{"translate": 0.12, "encoder_arch": "mlp_mixer", "encoder_activation": "star_relu", "encoder_inner_norm": false, "text_encoder_fused_qkv": true, "residual_init": "none"}
Rows from block 9 of the image encoder of a small contrastive image-text model, named by matrix and row number. Rows with one number within an expert belong to one neuron, the router's apart. Each number is 500 + 25 x the weight over its row's rms, rounded and kept within 0 to 999. All counts start at 0. Numbers have three digits each.
Before each expert's rows are labels from the 100 images, of 14976, where the router gives the expert most weight on average: "place" is the part of the image that holds the peak; "lies over" is the class under the peak. Only what is clearly more common there than usual is listed. The data: seven-segment displays showing three digits.
# router: slot weights (encoder.blocks.9.mlp.router.weight, 32x384, trained with AdamW), inputs 48-95
# up: expert up (encoder.blocks.9.mlp.up, 16x192x384), inputs 48-95
# down: expert down (encoder.blocks.9.mlp.down, 16x384x192, transposed), outputs 48-95

# expert 2
place: bottom left
lies over: surround
router.4:487502487468484507502463484523501483489502516520469475517511509509540497519514519515543497511488474484503505529484530506515483486491498477497496
router.5:470482505482503503488538495522503448469532516549469504519492490493489528488483511484551534511487457498480487515471509498496465497513512485485463
up.0:508496511489513470517484493539540485489520474511487447463485488522494492492488470504505485508549518487496531471490469514521499531475484517519486
down.0:512508481517510500514566531488523497513506494486463523512477462504482520535493491511533516486474523518486478511492461489505506519517475486544535
up.1:498533495480462526495522497486501466507441467440473487491494488492507493490513510460450535496464464540476520495512461472521483527465501493528512
down.1:501521523511520510517451483513497460495508516494499492498465490486489530481514510509499458489488519555510496521494543525521489490485526446469505
up.2:543488536525506534478518497513491503534521474516490446444494530478527508521474489510474540487492497457471528505514461492528533506470505499488478
down.2:461516483475483498493539509510512512497456426514523525473516490523490495489550519476483447496481514473540471518499486502514522486500502553470497
up.3:508488495518541439514483509479491496468524523551480474574459501517498509501520481509547503529483526527490498453482509524522516496487505496497516
down.3:513503523478475511485470488521434507499478454545453502519492492535516556520511503473544498498442496507482485490486485474513502478514513511501488
up.4:492519456471479481484457517492503512499510428566531483540507471508497498531548543518503462506502450492509485483491470520504515495531513507464476
down.4:479488499531467493521484507504510455482460447501516451432468480484520474523528520485469481481491514481513492470496551493446472475500505469522518
up.5:514493452506501497512472486465486516490505488537460524479441513505516479531545445515524471504531467420505512492462498507487495512522478489475500
down.5:515517513468478470490556524512494532497459482511476477533460505514488525481491489504545503468450514475437488544492502516532499500511479500512526
up.6:518503481489540520518531515514475509478482474477447496516486516491515478479552528535518512546487499541497477495506492522476466502512515509533452
down.6:519508491478505520523498518493532490471482514539486496482488489513515534490528444472692508528508531485505496509518496506526488542515470475503472
up.7:485509531475504479477537510465522499497491501518540490495522472505511471525467491510494488493498506545511535475462483471489508494505513518493479
down.7:496515482503494521524505530516509501530519505489445496499516496522471528500518506504489479539448493476521516524470566493498453474488512456484510
up.8:526535493504467554501507464473479512514459532563545503495478506542497496497469497506485528549560454443501467452470422495488487490477533502502502
down.8:504535522476499503508519494478517525472527516539530496502495553476489501500446515484482505467472529507502484494485538501505520497494505529516479
up.9:507515536504479489484495505489521528507489519462513541471498495500496470534482490470450473488533481546528514490489520509519507524517519546528489
down.9:518471478547499497503517518509475502484493492522551517527498481527526492501484483485478488483473508527483496487522454465478496491488512504466555

# expert 7
place: bottom left
lies over: surround
router.14:488503500491504493472569501521480539435379468508479512508519542538530489500505519509486516505498547516494477487530566524508465518522510500510470
router.15:513468522505531519465555501532471528501429477510489501491503506530469487474499501487488490476487575489494480484531548514505456537514497487499498
up.0:476522524532474506515499504465492514479511487537502479453504514492519519487496514537548495472492506515505505486499453512508488499485507507477497
down.0:519497514466485510494522513489510498490550511461566503522477494519473531456490491511515486517485497518519497440528483501514483510500470476493504
up.1:453527535491518484499542497499505486533517473491528417517490495534490512533477529458467473505535521497536510478505486537505466501521494511472479
down.1:511443487510492496528487530490475498474492496532493566472490511513512511507504528476484508500528455499518513482490499478501490503480494514508507
up.2:514520517516486512520454505492524497494517465451511546473516503481499507477535510540536495506497452509508501454487496504537507517450521492523508
down.2:495520476490491510529543461509547490487484510449459492492522499518498515472481478530490519494521523497508496485524455485491518528487458499487510
up.3:503523498477512557510466505496491553463491531553507519470515465480479441473457510518463514536477459542480481458511488424527515510527519526520510
down.3:504501474460481498501544496486526535514520488464455486494507530512514502494493492512497480515533509447513479501519467518522468462505470509479517
up.4:487510522473478516494471509512542518477511494540521542515505486468479545492526522481470520510510519525452514503522527508528487514474496507509455
down.4:499483534504499525523460547482495518517544483496476540521529498484466509520523486513512530522490526472510490488495448510503501468500517493460524
up.5:458517493524470477496530500475504485465502480527488500536464481481499484487526503509489543470516478495533495548484532475493523475496486520508478
down.5:499491494513520503508565532522487526517558513525526505552525525462507536525497495505498486472461501456526486522508539519498474523486483518472532
up.6:486492522481474490532486496497504536516454527454505489474501470493485498497473509513397533492520492529517525503525567456538537495496488493502514
down.6:521479485508511514455521464479486532501535492491494488470499508510482444491461524488539515469456514520511502505485473524500545505503512500521493
up.7:506499487523491515497474481470522480539484509513561492459515490496473464521465470509398509489468542495498515466495536515543499530494508487521474
down.7:504496510510542472503510460537496518497521541523519484497483519522499487508537461506498522516508469497497497485467578457522496493502487492476508
up.8:485512481536466488475529535500493484534460546496577490456521478501494517549529519472509492488496526458484516475518487498501455484524507489491495
down.8:495509535506534503509524520491520493505567498504480546511498530517460504515496471530480494490519450461499473486499432489466492507505511499494501
up.9:473478469522427473532494475496446504521484543546518441530508460498499515494532480512508515527503470496482480511533488442513489480469495488499507
down.9:454500514529508513519525496494504502488465462519532479499498487527475524502510487532529502531479533471498495512484517487489494496513512513469523

# expert 5
place: bottom centre; bottom left
lies over: surround
router.10:500529541483522516444507479526481516534473491491483531503529535496514463501480534523508512452504502450476515492546491463513491521491490502510546
router.11:526536529496478507442484434510484479521474479500499507521520497454482472505478494530504494465529512463457510494540503485501480544486503480498520
up.0:514489496479490475516472451549489481487549514484437516499500514502495486479466499464549537500482494476528521487531541510535481531504509471492510
down.0:488487556528487553493526541527505497509465532503479523477487492492496508492513515496500511490539492519502509508533496497482534511501499474491505
up.1:510481573518509511490520521456474550522395461487516501520479512547491511484526478477458488490519485411485505478514479505499483511505533515471515
down.1:519491516512521501497478489502506502459579473472514531497519489472480472485515493501486461469477509524499473532497562495527497469499544500510504
up.2:515466476544482513459516481488498491498476489462460517457536509515500469468483465522431496484495481494484471502432494503484457513473519526495532
down.2:504502496497505477551484493514501527506464489469484521542532486515545496498554522491535519591512520533508488475484491494502456474513479492491465
up.3:526511498471503486478491563481490519513486474504546536481515524496481490480465495504474506500481491493546503489473501542478489485502497504462503
down.3:488512517520478488534500498541476532473548508517479465525494491476494539494456494494425504483508508516521508524526542470490505502473504478470477
up.4:507489463513492513523503545512487466510500529403457492484484535460516504487519470499448501482505527481497490471485443505517510487510512506517514
down.4:508489503495493494520554521486493518539496517536492523468525477520496536506418500524535499475495476512492496479479476489497551470488495514496515
up.5:497494467517503527521460488491518487495493556516562487526533477476483479517508493514464513497534553499516477520506491517449482529485533536464456
down.5:528507453480501498474467474520481495471516470489479461499460476520487526483514495511532519490515496521454494516490453499517468482495481511525580
up.6:507487504490497518489507522484519534504439537559556495512515484498470490493463513487512520469470503485522538441476415484498537545479498443506462
down.6:487521491539488510488449490482501481517552489479476540529499494486536518522438480471442488561476492493497483514510547502524537507516491492525465
up.7:491493513506511459474481462507467486487485511538525502506506490537499512537528510475585512552511480504518508476474559474484491476465515491500479
down.7:525514487500525518492537499490495495480524494491497537482482517477503476486496483496438495460450510459494516494537475546512491513490493466521515
up.8:463490492534519456503548560514470464524465456555540520496524510485508511510518528472461497503474473454503485526469501498513480494515497526529525
down.8:483518463508520470509534492483471510473492496505485522531455469496489505519491541506480510499478477485511487509518485521519551493498491490498513
up.9:480515459501518514497489481472513466494482495518500493482541483530531496527505506533494490481491512521496475516521472517515521499510497493474494
down.9:513486514517507484573486504507495507538436492509484489514525525504544490493489520545509471471497467554504523520535557474517497483504516519489483

# expert 13
place: centre
lies over: screen
router.26:475515522489510494454559490528461556503481495511501519512507512523533518471461553512480541474509501480479498502494505500476479515508497484525493
router.27:494493470509509503496525462549497528485468463567516496480542503503487449455502538509499536505522513515480482484502526515485521523531476526474517
up.0:512483484482481522463485495488487473494502492478491491492510487508525512522488512509398489509477504525509485467453473541517475533497486486505529
down.0:503481516517535487545554504536494502479463522531516520491497471472491499487506473500527532483490483485514508528516510525507484471510502483509531
up.1:496473538478479472504500496512491484477382433499512546516475523531489500469525467486553495503496507473476497542513474518512474516500536481476486
down.1:521505493503509530480515499488510482502466515528511457509506495506501528474515527510491532482517494481535512485506538518475496469470490464551509
up.2:492478491503494499499504515474535523539542450508520468519508511476494505530532511504547521489494557441505503498510518491512511510531489516486516
down.2:488479466498487510500523497503511464504508498441556498503531501486510489547480506480456473499484461474514494483516527505482516496506487504531495
up.3:533517528510475513493537563472538490534501485511458487511479517493528532484461497476527475526498465488520463456460427477477501516500492560504485
down.3:505511490496498500507509492466441506510586483538511492511506472484495467470496489490508485497505526557532530516480541502530496489446478500547484
up.4:482467521499499481468519507503446466508523443477541514546495497490500471413523475448450539512519507537493508491534447492480550510518502468470497
down.4:484472504470518540541500514530512513500533549515507497482543484515486521504448516509466497472500536469501518499500478494518470497474516521475523
up.5:502490524481477422484460504491474525443432395470508513533497505476509476519460498491517503506494502549515530503453508461501470466540497532525484
down.5:518489499524520552504494539490487492493563503526501512521519492500499503478522499498445504541501483517494467487454461504505506468465492485507539
up.6:523476522472554506486502519499508512539486513479526491494509484490472522474533535494528547511524490506522533510509516511500557494480531522475509
down.6:500480482525527502449498495523502466500484506541481533470505524493480535486482495519525502483489479516472514483488496517455499493480495480503466
up.7:496536519466455499499502500505519491480498518472522450498488503482499475509499532458531490509502469459502492495506434505528508484479521522534519
down.7:462497483521513489498472492506474489492490481490510484532516482518500510479502528558516493505511511536482505539508443435511522487445508522531465
up.8:495497519493520521487483495480482494516547528549550511558465512494538453550486515510529532533481517442482510521512503481477517484475499514533460
down.8:479442477480528474483488479497536471494469495488550468511540477500514489500501503503498520479520502529509487534502524423530486518498524515519472
up.9:489481546515478543535455524476502537552485543518489468403524464515516485521472458475492456517467486492493507463506442510497519445549508470541455
down.9:538506470510525514492478503521508511517521486464472525484491520520536491504508495537533512521522420572494504488501535513480508506468481490540463

# expert 15
place: bottom left
lies over: surround
router.30:476484503498453505490472484503483503482507407528543510528497454495505522518553518503537518515503491508499520458545487515517513474479483475454501
router.31:499473509501472484493493497508507502511480449518508513491523489511490513489527527508495531472497520474475490501529509461481499488494521479479502
up.0:502531490468517485502519511535508473481542522509460487483497494490521523511614504507464489500532500480511492464530511520469498496504482510511477
down.0:491496512517517493491474487526492498490555507489448515478491508498506487521430508546472513466501459465504538517505497503518488445515519470433499
up.1:467479477514502464474458517492509488517503526512503501525521481497522483489511505522502541507528524461493506464502506456465509509529523507510523
down.1:490531511506495527471458472512502487500552498516576478487528505510492496505496509514466522456506508543504509495525498523504494480513504460478503
up.2:483498495530506459491530484478488493514479473522510520434532470495507492509480466526430520512534489547501498479488476485478492488516475525496516
down.2:462481478488523522490514512507520502484445546504557497529508535454537484455515491542523502493504490557489473514452496499495524535540502491481470
up.3:481520493433512535528475462519516510450543483576534500493531448503535411510504509464508505490531491491462492545501555457498470445525497495469502
down.3:488491531489461532532477485541529512508454505498520474464492501508535536491476471495543498506485501460506505507504498501508464490535518503506496
up.4:462486472491499506514573482507493509447505483530488518459487495459530483456507522510475485491471501469500486495470486516524501458488509520494498
down.4:471489502511474529511550491504509480478515529491483522485539487504449478535463485514535516523540490532464472506468471499501535531526531489513481
up.5:536507486494470503537511474467487501497475513481549498548502528520513519482525503491531498459511457479512517500519490512498535506489491471481535
down.5:478472499490509461504515552494499474476466539479482511462496474490460504533564528486504453488524549510501497521455531487476534479488523547514528
up.6:460490504509492487517508517502499518484526544524518491482516527464510482529439523486459505477495458563478446506487467467498533501488529493492527
down.6:516524511500455473524594540480542488507448495498492519485531515528522485512488501503573467524470498490510493499550464549483509498489513540439518
up.7:519531457550521524536505528511476497512527526487523487454502526538503517501435499494495481472516495463508521499483465567530522498523487486519529
down.7:473510519462499465523485520491494494518541486472513501512562497509516488487475485519498479529510524480523512511515507502512514490500522468496484
up.8:503522496496544468510514521502520528476516549513550492504522517493501478499525494489569511442492485573501487514499602496482524476508515547474469
down.8:474479529514461497528468520493491471532531491457417548515547485522531500543490491509564516525500502514479465489522503502498448493494537461526504
up.9:475510515502497492474446493534506564504481570525537515482476465533459509507532514518450531507502460473484521522470520495489451485510456460491489
down.9:510476477486473532518530508455519472516472469520471515493540507528527458486466498499635515539510505482508485491511534486514466515504504486498532